config.yaml
dropout: 0.1
kernel_size: 15
weight_decay: 0.0
Rows from block 2 of a small audio frame classifier, named by matrix and row number. Rows with one number belong to one neuron. Each number is 128 + 32 x the weight over its row's rms, rounded and kept within 0 to 255. All counts start at 0. Numbers have three digits each.
After each neuron's rows are labels from the 100 clips, of 14976, where the neuron reaches its highest value: "peak on" is the class under the peak. Only what is clearly more common there than usual is listed. The data: single English command words and digits, spoken by a formant synthesiser in many voices. In brackets: how many of the 100.
# fc1: first MLP up (model.blocks.2.ff1.fc1.weight, 768x128), inputs 64-127
# fc2: first MLP down (model.blocks.2.ff1.fc2.weight, 128x768, transposed), outputs 64-127

fc1.436:120070055178141156118128116112152169129148062142112119158137149169113108110162103100111114114145101094134197115184158108064120113101101177152208116102132108101182144079126155104107100103234188
fc2.436:147100134157108151092068213076114102141120179085144123136110140087138109110178185159207129110120132154105091145172117089141150093168139148146088123082108102173122110111094096144115136106120111
peak on: /ɝ/ (70)

fc1.571:179160146124057136136154124166120052159098183127071097119138186106116113143164160139112094059137091154136112157122123137100118151145145155141092162100160081126120159150135166115095162161143155
fc2.571:135083105159126085112087126136219069176132096033165109128112154147151177162145085136119144139082114150174138098133131143177146119121120138111150109159159136116186210151126080097114076103067058
peak on: /n/ (28)

fc1.383:104161168110155148123129141096181122152141151159185141087158184119126106095112078067097108126186097143126163112130148169173159162104111137110122105137151158144116105197142038098120092142100130
fc2.383:135130152148094152139109037110148184180125138129105112078119090166198152163074096099111162149093145068135100129125177163129121110127156148169129094115137082141121112110092107147152083177169130
peak on: /n/ (72)

fc1.322:159111127173090160147144129109132142198162124081109101145088175129145119149211159145116165133113113129159166110094111151128137124093138114116135139107197135156152139116123089106111108151153100
fc2.322:124139141076114126122146171153119169123156105097132103174084168137147170087145163096103127101062080134148119161118169149165104119121098152148164137073124123080146155138124126099095159098126096
peak on: /p/ (54)

fc1.206:114186177121140138171180139091191156168109124150150133099110130129121116107138102182122125122174120182104108034126120172128151143070087140200076158148121127096192109135156118114114094104080155
fc2.206:107141166175137142100132131121111083137092145113143107087095120141163105211153090132099083108111130090164145085135112140116116146136171131131169083176137090096143159155138155142139093118159133
peak on: /d/ (84)

fc1.261:121167135097085094100048168115122193094065106129054128153108156082139115134146102162168182143130111116086139186114160148137140107194149099111141169087136061153115127144182161126148201096100094
fc2.261:109158069100100103096155128125157138089111091112191158099171141128165145135121138097082154144094103139145114149162129147113204134079123146108144106116103188169063156154182108093160101116061143
peak on: /l/ (25)

fc1.400:050118172124113107135102147030155157120178102156125128084145162107149101097122122138122128064092124090148124130081131156140124024154144100100066187068092123098110127118058116138153117118139132
fc2.400:122140134144154162097127164141107138091129104133126128069191124186140153084237052102118112098150130121028137098200211165112137155062136126181104083123171089142104173167113132156107169168140143
peak on: /n/ (53); /g/ (32)

fc1.110:099106136151116119124125129108145162168162154148129191188128156105120090122106153130123110128140116122134232139151119152144143157115144147080117143110120116163120088071101102230138160152174144
fc2.110:184104077130140164138135163095090060086099100127104113183112127172135138113076107077146090083132138129105057121058152079127140064201134171101160137198124129123100084170098101177125129131070103
peak on: /aɪ/ (48); /ɑ/ (32)

fc1.46:098177131102105113067144167090120135131145170163134031164113198140101076165137120133105104114195155179151144140100117116122095120152145112072134136131155136135075113104123135085154098149177163
fc2.46:131069177047097138145081113097177123188122094063115144117142159127172144114112099167129081174103097103081138174082093087087122106129181128138148104146145193058119135134142145127124133186119104
peak on: /l/ (33)

fc1.603:115108185131124095148177157122116144193139121107137078141178161169130201104194109133147124136123089160161151107138099161135103120150121153140116166074160104063168075150077123103140159122164135
fc2.603:153107158106123139107116079083077034169137107111143143147104138090106138112168156156161122098172084147145134101182160093139135118053130145165120065178106161144170117119114105129159135092089107
peak on: /f/ (34)

fc1.168:098112129145157114082130127119111142107181118113138124091180189182128147108137140072151089086147107184117142114118100110143190157118132143112117149148106160133104097040106112092159130127124141
fc2.168:101151158060156178160106122181080103110126152172168103134154152157111133104117106069159138105100135143120201117191123097108082118078136154148080159139143134124114152141134097120104124163112189
peak on: /ɔɪ/ (26)

fc1.461:137096079177133118113155146138127135170136131096141138114136135140115094175171083077090146110134160143131098153114144159076179165077135120163156113112065121114136126118053109128081115181129149
fc2.461:144103137137163145113117133146132120149123132144095147100121139141176100184142116125127106147123136077077172116130146146110137117142113100119158075143164158138166138083161137126109102111135101
peak on: /z/ (82)

fc1.234:127123117114143189139121147107128164123088132125120173135084135129123058096198106160047154138145179093127124100178189185150099100136165135111081160117166087151086156187126116111150124109155151
fc2.234:100179074126089107170136116138108144111184101130197106125133108156162098150123110120126137182101090055165112078151111163098116100087193136143132114158152158119114140129081098106085124085096176
peak on: /b/ (26)

fc1.417:080097118103126142073130138064166121116124142070139161147160136095110167134102148136080135078138078143141177116147173143087127113129086082134169120160082166109192074131153168146125100093134127
fc2.417:182127171103127107126129102176130141109120168112152153096150109155199088182116120150131119136141121157088114082145118142125083136131107160140139074159130148071181148120117116074146088138145098
peak on: /p/ (65)

fc1.503:119126126179152151139164177182060138182091086107132104117094112116105101072142097082170133182139102139136143147142143100099104158070156219214137112145114132116126139115172090157161106098114158
fc2.503:099089118125144175098129090042126118144069116123128098123143125138183155150147111137094086122183044142145125136092114142137161115132162220128158094083099178131169110100153119127140091163142117
peak on: /z/ (62); /s/ (33)

fc1.525:168132154131176090130157094136156136123122086103128117078108180118119106157152128212107130106138082113125112103129108100179185177163157061137114140152071075092199135113158123111191145082086129
fc2.525:128187157105114143090169173088082109171147162159105194128101067069101137143125148145142079160132083122134122084113143136181143107058117121134155073146112195103076136126188170149110092166153150
peak on: /d/ (64); /t/ (34)

fc1.428:170126118185116150165149121133054102187152090143171125063134131150074106091118100090107118183156153090141141155174157123096058140119098139146189105112192137099080103158150120105085108137103117
fc2.428:115099153174173120081151108099193151100116181117086092146083126147173121203090144082091144128121121081085154158144121070130119135122074126142125067139102101118175063115145175149134143116121179
peak on: /aɪ/ (53); /ɑ/ (35)

fc1.543:141088148152119141103168097140156144151136124076157184147108145110117126137208146097175126100142168107152132115101159145080105130138156118185167100077100125162133090159176123143140091085102137
fc2.543:149078088179106153092074172087116121163091152179074082142104141119150114144159126147121095184139174095128131139178187117122165119163133190122169113134115105082165161113071110101117058129153126
peak on: /ɔɪ/ (42)

fc1.127:170161172164126156202159182127160161181123160085128079086129104126116131145123056106110157108126128142128160150107100189124099078132082146109099159107147116125143072148098127125127094174203105
fc2.127:168081123097125102104060131086129162143123145127141127157094167165161167122100117086108103157098065150124137122144206187098109141156157143169137063135134159045160139110129172090139115152107099
peak on: /n/ (37)

fc1.744:153106111155129159185110178144156157157065134130130090140167133090160067142161055087129102123171177123193170128184125055117085079144170125101132150096185134163130058124127151207138152144172148
fc2.744:162110131146127109092145097068124162118109155133145134158110104130152093119105100075093123101167132074083162154161103121134134164151151132159160063170187147100109130152086114148126067099157125
peak on: /ɑ/ (61); /aɪ/ (38)

fc1.766:139152103139076106082142178109094139149164172159141184155126164111096115156123101166095105114101091171132146119113143118121091120159120130095101154129107135119185135136136128156097122078142076
fc2.766:146125161114149156100101135110166120107108146076163148178124097068105149121207112163121149165132076123144198146076133170155163179114121197155095074148141090123183146154143094089096082180032082
peak on: /s/ (51); /f/ (30)

fc1.255:148182130073125078139128090125130082148137107098173147200155113100115133156089123126212154094149154095099167112176149157148159107134137142129110151076106143090173145105110147125127115134146109
fc2.255:133164111102099154187095163085110044124133142076126133107092129057133125134146138163168117122103182099122122088106170150139122184119114166113154146040130093101175113087162084084096084146113093
peak on: silence (100)

fc1.210:109152068200160071130134130144118058146107138113106215108202174120160112196121109113114136092114124166124174174057122158172145105141168085106101139158137125194143130135118102083185128157094146
fc2.210:175130145091144162162118122075104131145104122058151140137131147153154118139180108138081111116157154151189083116160130106111076138129126153128093128113085106047096106142150142192096073105108161
peak on: /n/ (56)

fc1.765:147184119154093092134108078101063089130147122158119143197120166117113118107183186125173050092102107121097131107137166107143113086124121137127104180110100129105083159140083167149073180147107137
fc2.765:131024103186106119113120154139168106034183106100104089169195104129135131162192103092128177108130161147138176158078159165118185091087137159135129110089148154118184154138114097094150096091142123
peak on: /d/ (38); /ɹ/ (26)

fc1.221:103143179154110083172166111093096087198129099109107235162085120117139106119140143121116113175162134179177078080081145169115082130077125072112099077154132107118178093103106141128117123150053154
fc2.221:173136103074139141122126068132154134149192175189111163092137117095171116196081134146137120100156131145165143071115129153092164174138105148139122083189116100080106098125157132192170071139101118
peak on: /ʃ/ (65); /tʃ/ (34)

fc1.274:069102173078114111068166086112162120110166156119165097150108121170091098063151111184130116170134113089149171129107095145131121148103101129101186122067117179164160109133121139150086123129110180
fc2.274:088117156138137093142084155190098121149088079097097118149102106088126143197184136187118088133075089135094080130126115081118166149152099158108092065128071155094137118111149106097108118103161082
peak on: /f/ (34); /v/ (26)

fc1.230:121153122033094072134099158095100135149108151113152169134186100150135147134156173181141128056151133096105147177166160163135140141165129154104206127124100156044195147125110090135129031101177150
fc2.230:090113140126136178107107148176186079082104126122158098113110183083174079190172108150117142159119142095113148125141155071151128133143122187106106133131143134075133141122157135109089142142107176
peak on: /ɹ/ (67); /ɝ/ (26)

fc1.23:103172119113144120150168104076105176135111111123135115122156168159124118124145082135087082109091151129118108123119143148133120105119160147107085110104099184152088204155110147035128144076078118
fc2.23:108174114160117156195105134130071177096147079119122078139156108091137183132145122121105138136149070161122156107122134095132140119083120093187135144115092143125104138219175128149135161127117170
peak on: /n/ (74)

fc1.474:146187231135173099146219147073158149103113120124127081106098149131126108100156137214107134123114101123130092059071069105100164199142099139134117067141133123122129088128174142137171096062127102
fc2.474:133147166118097092111210077095103100172157097138142126138150091101106126148199124188121111142140145083153119151134169142154136107063154157166167101157105106138132187109200162132170118162179143
peak on: /d/ (62); /t/ (34)

fc1.418:127077165121073152113081156117148159126155142098095140136087170168131145114173172089149118146128139156093115142178137130139129115092112182098120145081141123144145152129117143115101071175154154
fc2.418:170111190144094132112110128071159090111157166150182147139099087111156102110134107120116097073145062085131164109088201168141133098155127152161206109064121111119117153109144106101139099111122125
peak on: /ɝ/ (50)

fc1.54:128100107107126146096119144102161124123155080122150147112154084147060135117149128133083153107087095136157151124104085086135108153129164044144160131113136115083077130128063191163141132133197129
fc2.54:138153116099120144141083114131114114078109123133137069071078158067172081123105123187148159124120153111128128121153165170072112165110138157109091115161152136122159120077132123123096119055129070
peak on: /ɔ/ (33)

fc1.279:125091187150145134136135164109100096095077105118142124160142125152101155054152175208136176149098091056114107122128093115116157156112179125123128102125133193169134132204165168163173128081083195
fc2.279:125154172129178077091146060107096072137117140130138146124105076130124131130193080149114096110134119146088106127140097094135169114112173110167142097092156116131166170110156093135083127131152109
peak on: /b/ (30); /ð/ (25)

fc1.491:119136157141151049168191099105129137137180160100175127042165081147132148119104146116106138139163147152093110136058089118162102084126148109061160137112106160093134134148105143145109090176116161
fc2.491:122133114105083149122124114122165078132084142124114068116177096154147130131129120086124085112130174145187184077145143139120156153169159135158170023132120104166104122130174132108122087119177114
peak on: /f/ (80)

fc1.140:046200120109159138065180123096093086157150115125126115128107069117095158087087123134130171129096137116131145176085108080115110184136106170135068161160121134151151111121190165100175114132087139
fc2.140:090105140052134097143150115133104107113124121056120083081131079129115150098097211147081118149124161191198087108105053179085130138185101162180086149080080126143120123110142141052103123090157127
peak on: /f/ (67)

fc1.363:135103091130124186109120088191065126175145101127114107142106174156090159141173138135122133113135105137137106109119173206169138143146119108112158144078090083111104119148139125057152102137094175
fc2.363:085175111110146147127145120124210093138156174105137109112149120170199127153148130113074165126154152113149177100157146144122112134135104208151147077125153138078173142094107112097076142118133084
peak on: /ɝ/ (34); /k/ (30)

fc1.75:158130139130100135074108163136143135179125159172137116076128119121180140155172212144105085140113092098175143135105111101164210145129131114108123079135126117149153168121079098164094147168150109
fc2.75:122141149137113191149090118096155039134133166091148124136135175130123139197149084090116103113103092107125132091105119143110096120125150191093164043094167112103132082107159130150139091127070118
peak on: /l/ (99)

fc1.701:140150121105115163066117118166138144154116150124127185132185044126127105117097069093128110133146089146164097108106118098164127112173114127174157136115138109156096131100089151142193115200107166
fc2.701:069116136102132102097083078094136067116092192158167095108041154132145165113116142115166165145152090149151146083148143107127135090098125164112168106121131101043112139082107100130154108147148109
peak on: /k/ (99)

fc1.332:143089132156131143132120210134147061108035099111117128122163109219116138164164157196126120127065130104136140138152111103196093158161141121148079117108088155114134159090132087091181122157144104
fc2.332:130078179157145117150084170142105159147124130198156138103065127142097154071133147079164108106187122143161191152163070097090155112141110125155164068179135122156147089106129132106111134157144131
peak on: /ɔɪ/ (39)

fc1.280:157102200154079127121134116135135147137148116154109084059151108137133132154113142171115118167148182119111069179089090145148087185129164204137088115107119146131090099156158123232131094080113126
fc2.280:133138080091066110130137102109187037168120140097147079160111117144153162110163076097143150101135096045125169093119114088159154107125135120180139079119079107128156130072176080133127108134179090
peak on: /s/ (65)

fc1.51:104112136122125127121084152138100111114107094165120153173105123115095138133144113133148152125238180047151156110147157154106078103117080159148158114165129111121123135115139155163087128192140172
fc2.51:116110158153117139129123103093153125084095177108129126125146188123123090086115067067153139102131136128141081088071064126108129121122133107109134078158116138116107101173121104129116097144158122
peak on: /ɑ/ (47)

fc1.670:087154182123108106165154141113120144146114070170151163137073109142143123058180086199071180124141083126141092080099132106130114105114130101080106177100190133155149156131103154139147090064124124
fc2.670:123169127114095094161178093117123124104198072131120115173161142130136066204150064142102104123079117036135107104141149120104101089081168153119160147164165174144108151117138180120137121139156163
peak on: /b/ (44); /d/ (37)

fc1.224:169121136141148151146174062098082125136118142090128133152126160124090166094152082185099171085128107153167118121146146148109120128197146160176145128110163124116146125134173101129089111089162150
fc2.224:146082153125149126099126186135113132129121133065133156131153155059149128163138104156114102186151068126108115154188100128186114104119143131123122051186101057137179150133084158167102151117068096
peak on: /b/ (25)

fc1.99:134078079108216135103184144114171111119161116099141123163150155161129170164151140210091153116119135129159124167117078129134118137121127097097099158121098113136152129143111077150169090098112162
fc2.99:101170173097068134109090100141113154123100133154114102096109162096164039177140124180129116164134139116113139094073147098133180126108126198103118099143139173104120118087165132124091106133138116
peak on: /z/ (37); /l/ (25)

fc1.536:132139098128180091128079135136127154214123120084175105174157134141131156121091135144134092115132122133098125158161043081118110146137098145196230109172139135109121128144134111131197112115139089
fc2.536:071133146138144111084095146095091097144123129088085076139128135172144115110164199152171130116196054132109092077090111131144134161149131175126068107128082143131142092133141150053117117117140197
peak on: /p/ (95)

fc1.703:103178134164102144094103134131078159161081131163118157099110144160159110140111123130067080139095199127135111112088094186208112132140128067055097113101154145160073159145124093094194114120122125
fc2.703:112158180128171131165064122148101125176150135101153089107143117146127164131125201146126125088135133159151084090081142135106117133169130131114145142103049165139102105139128176151111118140092119
peak on: /n/ (35)

fc1.476:092104149108083127155103124182100169146125132127131195083083143163070094195162178193120100131122159133190116120144091199135116153085130128108118114131116120107161143084126146108203113169117139
fc2.476:129174167111118149120133107094154137169134125120163084125108115152188142194141093124115130096141114099137188046149161096112146183144131146149162058136103081091117125073131137122079081141080098
peak on: /ɝ/ (48)

fc1.580:145132141137146093158156133066117080113180096136115136121150165083142172102135132181121122143176199113121132086076119140133093143136078034150099175109201169128130109146143150126161116086155132
fc2.580:129108113098095137180112078098103118142074149072116113145106134151156110151141092147104118152145089066137109106138134152129110116135138168169149063166162111090156119110104151142129093126119143
peak on: /d/ (70)

fc1.222:139128170133132091123115190095097167165126127058113122176140095120142107119147145090172128106170053157145063168163189089101099122077103147155116100093133165162185138098143156207071101125148123
fc2.222:114095148155124098139115114080161110136133132118111091152130134123163160128158113114163087075173066087113123097107109135119165148142126177146197102119144095042097176150109145143168048097112170
peak on: /ɝ/ (88)

fc1.372:149083110101118123121095131077142149145118081072062124150133127143129124147125139114139116191164135118118147182178120146115098139124105114104204096163069131116128080113151132241151143159167145
fc2.372:165156157177141124194108150061163067171111111140156140150136134114147115080113083116164083159203116067113068119126114155146140130122137113106186164145095148178093067148098112147117130140082136
peak on: /ɑ/ (66)

fc1.435:100151147095174085124123203131091072152093131113111109140130088143125064106154189190159119131146150138164138141130106139108168152114090088110123055132121166112155070106172115188229115157065121
fc2.435:153124114081118155145138081078109148114170084123131183071116122115119177171120133150132105140161089108165118115102084094077124141169119146114133083168139078117141084135123101110173048179117144
peak on: /t/ (49)

fc1.200:116133143096176129107152150137117116111141093113088142163107111115125098104167128091163146127134105134105055127173136074090093149073117132157138147108156133169142101176144163134111054151129149
fc2.200:173066105121134167127082086089194107110159129090111131078137123166194100158120131070104140076120124130113137157144165159100144106110116193111141072161168126056184110099123158050089121120129174
peak on: /ɝ/ (67)

fc1.241:081168103131132094143179141147081120201170176150107170171123100070090082154144079173086172130160094115114150129130147162117133147161085051100101135152122100071167161215082128150121128121143055
fc2.241:181094128129108101181134081176158129113136153135148122076112087101150076205102204104097109195119119115176119116112124169135129151152207158150090104133184089118106098135135116113081086141109132
peak on: /k/ (76)

fc1.506:138132185092118165096126088152113140156100115163161164135109146159126069138137158143173093142172137144195104175085122183177036094154133144107131068137109193119130061123173119168148074115168111
fc2.506:102115158133121152163137114087151135121113118109164111095112145128228126147111042116139117146146093098065086103131113100111156148152168123084108014109169095078096124096116139159135083152103113
peak on: /k/ (25)

fc1.673:044120124090176116110158136116143096131155126127159144083101105146083147084089140111133125125059110116174137148142117126092104193163147132107133116111103120168138088094104109106161152168154161
fc2.673:091146118118120109180122181142082114141078162079063083121161068185134167104111155139116155147155163138126143114112121120118112136126091116137087151120098118129075141169182162101077096148154098
peak on: /f/ (60); /t/ (33)

fc1.84:136131154151177183119149143111130105149119078169142110157108179211092102119145131143093122125094115097128151153110156129093133067167155141101138165053159125107150078127151174096145134085161089
fc2.84:156150135087079117090078142108077142148105167079097095137122111108146176160215167207135127103082056109131126073097129098126170176124124161159094123124123115070182167092142137177122161112119124
peak on: /f/ (38)

fc1.494:130160084088137170120122140119039152141105149116137154101139107204137143103092101137111089158095169128134133216165149105096141129111116124098122134082124182111107091113124086198154146128097115
fc2.494:096110114125155094107120120112132095132176068141082136162105128149093109117116119116171092163204080102119176163108124104138177110147179091098108069167104134139100114173181146055196138139084088
peak on: /p/ (100)

fc1.374:115156130097094079132167080123108074149124117072113113184204123127137130083167142119143155103116138096147112092118133129153093139154130120104038087127171118135147142110093107171202104138099123
fc2.374:141166169127133180104094180130118114125111138124150072127076091145131105108117086103157102134127141105142163144127055105147077139186117127156173101067059120082185139108151142142149150139090150
peak on: /f/ (35)

fc1.616:118140168041141121126130120093190121169111087164110081119088083160159143168140169173144144150109103145178117147134110196113106142143123095125145141103127134094155094135088206139116163169180162
fc2.616:091069151093090101123106097130143130131126150090123125065068157147144163068118148211106163106139125163066162097153171081101061157158160123113122121194166130098105168167142134096137073156177137
peak on: /t/ (61)

fc1.390:126177104115154161130165095123213108128093089123140093112082093108120175146169155087117114134160158099172160171153157118140082118161108128129097172126120147163144085147184130138169103175144175
fc2.390:125092107069146166096090152111130115146076142072110135076159091191130134105120101131093113136122076129130098115062126182063120101107105177190135080140110112121109135140114171134109116106173081
peak on: /ɔ/ (73)

fc1.319:161130077075099117153102118114126043123170129144119165169137134125148109115130168097122189100125093137097160224151102085154108146115104145115213122096120158095129120102151177120125141139110115
fc2.319:171090133106137139103116122102125068094182114118071185193176177110140139134156109104177114117165173157137132123139143087181163065151155122060049107154136153131125142133112117149141129060131145
peak on: /ɹ/ (31); /p/ (26)

fc1.697:118154191155096142110224117113103149142147091118155152170164181120168118130117153223084126107156168075103105110120081156135101157136072139083120119171200082154081154112106110123210102107094138
fc2.697:107123192124100114137111051170129144136135134144165135167102109162134112154132114096098122092136122140084118134102091133093110125134130081149113150238119127095121133109232120100102094176114145
peak on: /d/ (81)

fc1.183:159119186086126124136151146127160110117108154132170111110094132179120137204167113132136139076124119079121172120136079141099103066104142203110088082112118091145119147142123096155150104130090122
fc2.183:166107163165119188108033132085119116085124113097162088164131130152190100185165121071131076140148071130131124121150173133157141140117119151180112032130127100080126133090141129149130095155137153
peak on: silence (96)

fc1.135:159135107117072140149134137106112108102145151135138080121140173121157137154168149169045147116106113118215173174151081081170128166140076074082133106189170081155103131070150120143137127136126084
fc2.135:132095122120108142161122132108139097079130083107120106152092117133099124095156114160133152210112104155121138132089115151158149116114148195095170112166107077107105175136113085133114124179119054
peak on: /l/ (100)

fc1.471:084125157053117090112093131119143119100091144155151149118142146095095157138124065140111121162152099162185196134144146181124103111183200100134113171178134078098192098086141126153168104180110106
fc2.471:134166151110094102117109111146152124172153133132123129095127160144148062180091120182127136174093160113077104123077210078105103121132098148100140093183166126131093151114124123125094145184161095
peak on: /l/ (65)

fc1.90:180159157071157170115139179130101169139100048155112179119142123178093125126126091145092162166182151137164119177083135197091133157072160136162080127115096130150063101103104133183174110160146079
fc2.90:134106131130181174129102063092153079094138158102143149073076175141186107158125101186119141086150122086132149129111167131161125139125160125157123042145131140073163083110147136175129119118113110
peak on: /ɝ/ (51); /t/ (31)

fc1.650:123154114140068085136122109122206149158102107071170110099094112134170111134150148078114098130150121110119137103120163131135075078142200163117133109143128092127126087171092165131118054148118063
fc2.650:145101133116137138131083139127127081128104134131115145135099124139173139146125069084034170102132089075132121104118173141108120107119134130147194075097119133096134106121088140141144131147117130
peak on: /ɔ/ (41); /ʌ/ (31)

fc1.662:107196137109143088136140130179101110157084109155177157092122126098157154129191125113149156080131073158101101111111158159160127095103105081159090086104149148114167170159119130158139159113080134
fc2.662:124100162159120138129127118120196148137099173113151137142121147096173101179157079115106122128109120096131067067165139116136147150156163140143159101195168150139102179144120120097119102100102122
peak on: /b/ (27)

fc1.544:173119109155071159145135197122141081178151123106108080071120114110117136160116121114150076171098131132126127135090121117121088154175157081129110138145129113130202116148133075176068146120117092
fc2.544:093132181126151082069126157106150123143164157121111072136103124083096140146115066122094171167113123046135146115126178161110087183136103134144172138140120116121188094139132125093113143157190121
peak on: /ɔ/ (48)

fc1.172:106055155115121171178156127107118169153111136080143152192140154104114170119155094156163217113071130118133110195101102175140151089129153126134119106120100093130150146178139127136089125101136116
fc2.172:201191093106180099106152110138140142094163184126111126102122115060136081144159085155109123121163161064130144112108112130133148122149135145158164138129160145172171140114129093138155138084097067
peak on: /aɪ/ (27)

fc1.495:148134148123124115128085164091080155148091137144112154144141099126072194183163073117141132117091140163160129147154136194101144150142129149138132131126166148152087162102052099119158091211154128
fc2.495:153161177127124163106091116123174089149129142120111123118132178127157042136098113171112172130097117125137187118134161115102121125122145140169140110146154102095205125092143122117117165083165154
peak on: /aɪ/ (42)

fc1.296:143148150168082139148131188146174070160160091106140079100157107112077105166138119134171115149121093085088146164110110139143090141106119093123094140102162107141178126159113096193110154152120093
fc2.296:119165171139103114123135146097120164137150193102121095157075130100099164101098108137113124124097153099155119115140167167100118202116070180136219177119129132120201142140126103118152147099164098
peak on: /ɑ/ (44)

fc1.95:148168095125130167144159145123167056155135137175110129097074100120058111114103138098104125149143162163198152152102165078081134109088123100142153157160089142158108131100129070171162115103139211
fc2.95:116116141098135143114146156069120193115102132108192140086148153160204155121141091158101121111126138064124078168099126124094136117114142170119068119114087149109149036144118144137072120099157110
peak on: /ɔ/ (56)

fc1.489:144112138110093138105131073106124051139162160141122178222109188165165097149095129088184101159152114103165101115119086165105122121123110164086166126100099116140102113085180080156111154148088135
fc2.489:134103103145159121145150151138114116150187083106105148205178127090199147120103090092107095137159160111104158091122125110097181078132210083117098150119099189160082128137110134141187130169069112
peak on: /aɪ/ (48); /p/ (44)

fc1.521:109187127135127127106121132124100126215120110122110157157119137085181128124079103165098126118178146143128121185112122126118184111120117145194147123150098125129060097156184113127164088100120128
fc2.521:133102119096189151167125106057134126140128147104162084090121103150128154125142134125129104163105131121159131114133129218164146121193181112140093141143068164093160130070074177090138185073128099
peak on: /p/ (35)

fc1.569:076173150136148108091127133135166117133150136094117109133091143138124155126089123155114093102164145125163143207087114100147118166164089097111079100125129137190100065125177141130205179115131083
fc2.569:114121177119161096181143109098083134165156113109146126139114069130104137113142200204093101208142130139171161102072057146086145178188123163122152117176119139119107085086133129070187081155114111
peak on: /ʃ/ (84)

fc1.93:078185202158140100145135162063140188178114122058157090157049175145131099128155139119128138093024110112122075138128126075127142155177111173141069119131080132096111131077152164141186110151173141
fc2.93:159098139117121168049122131126106089161132088144088080088142123127148156127165145165091072112116088084130137172133144107147131089063136123144115110121098131124127158158171186080128085103142122
peak on: /z/ (41); /f/ (30)

fc1.214:130160078104078153111157176130156148133097116099109155094113131125080151154130114089117103120126110080087151107137122120094198146148118145137117146108086116101080159119160132154135066139208182
fc2.214:150130147108076164031076119118122123140128129142111160099159147109187117109127103116085142200136147134158126126110102140131112093104141144175153056154161100149154074103147074114130137122088081
peak on: /z/ (33)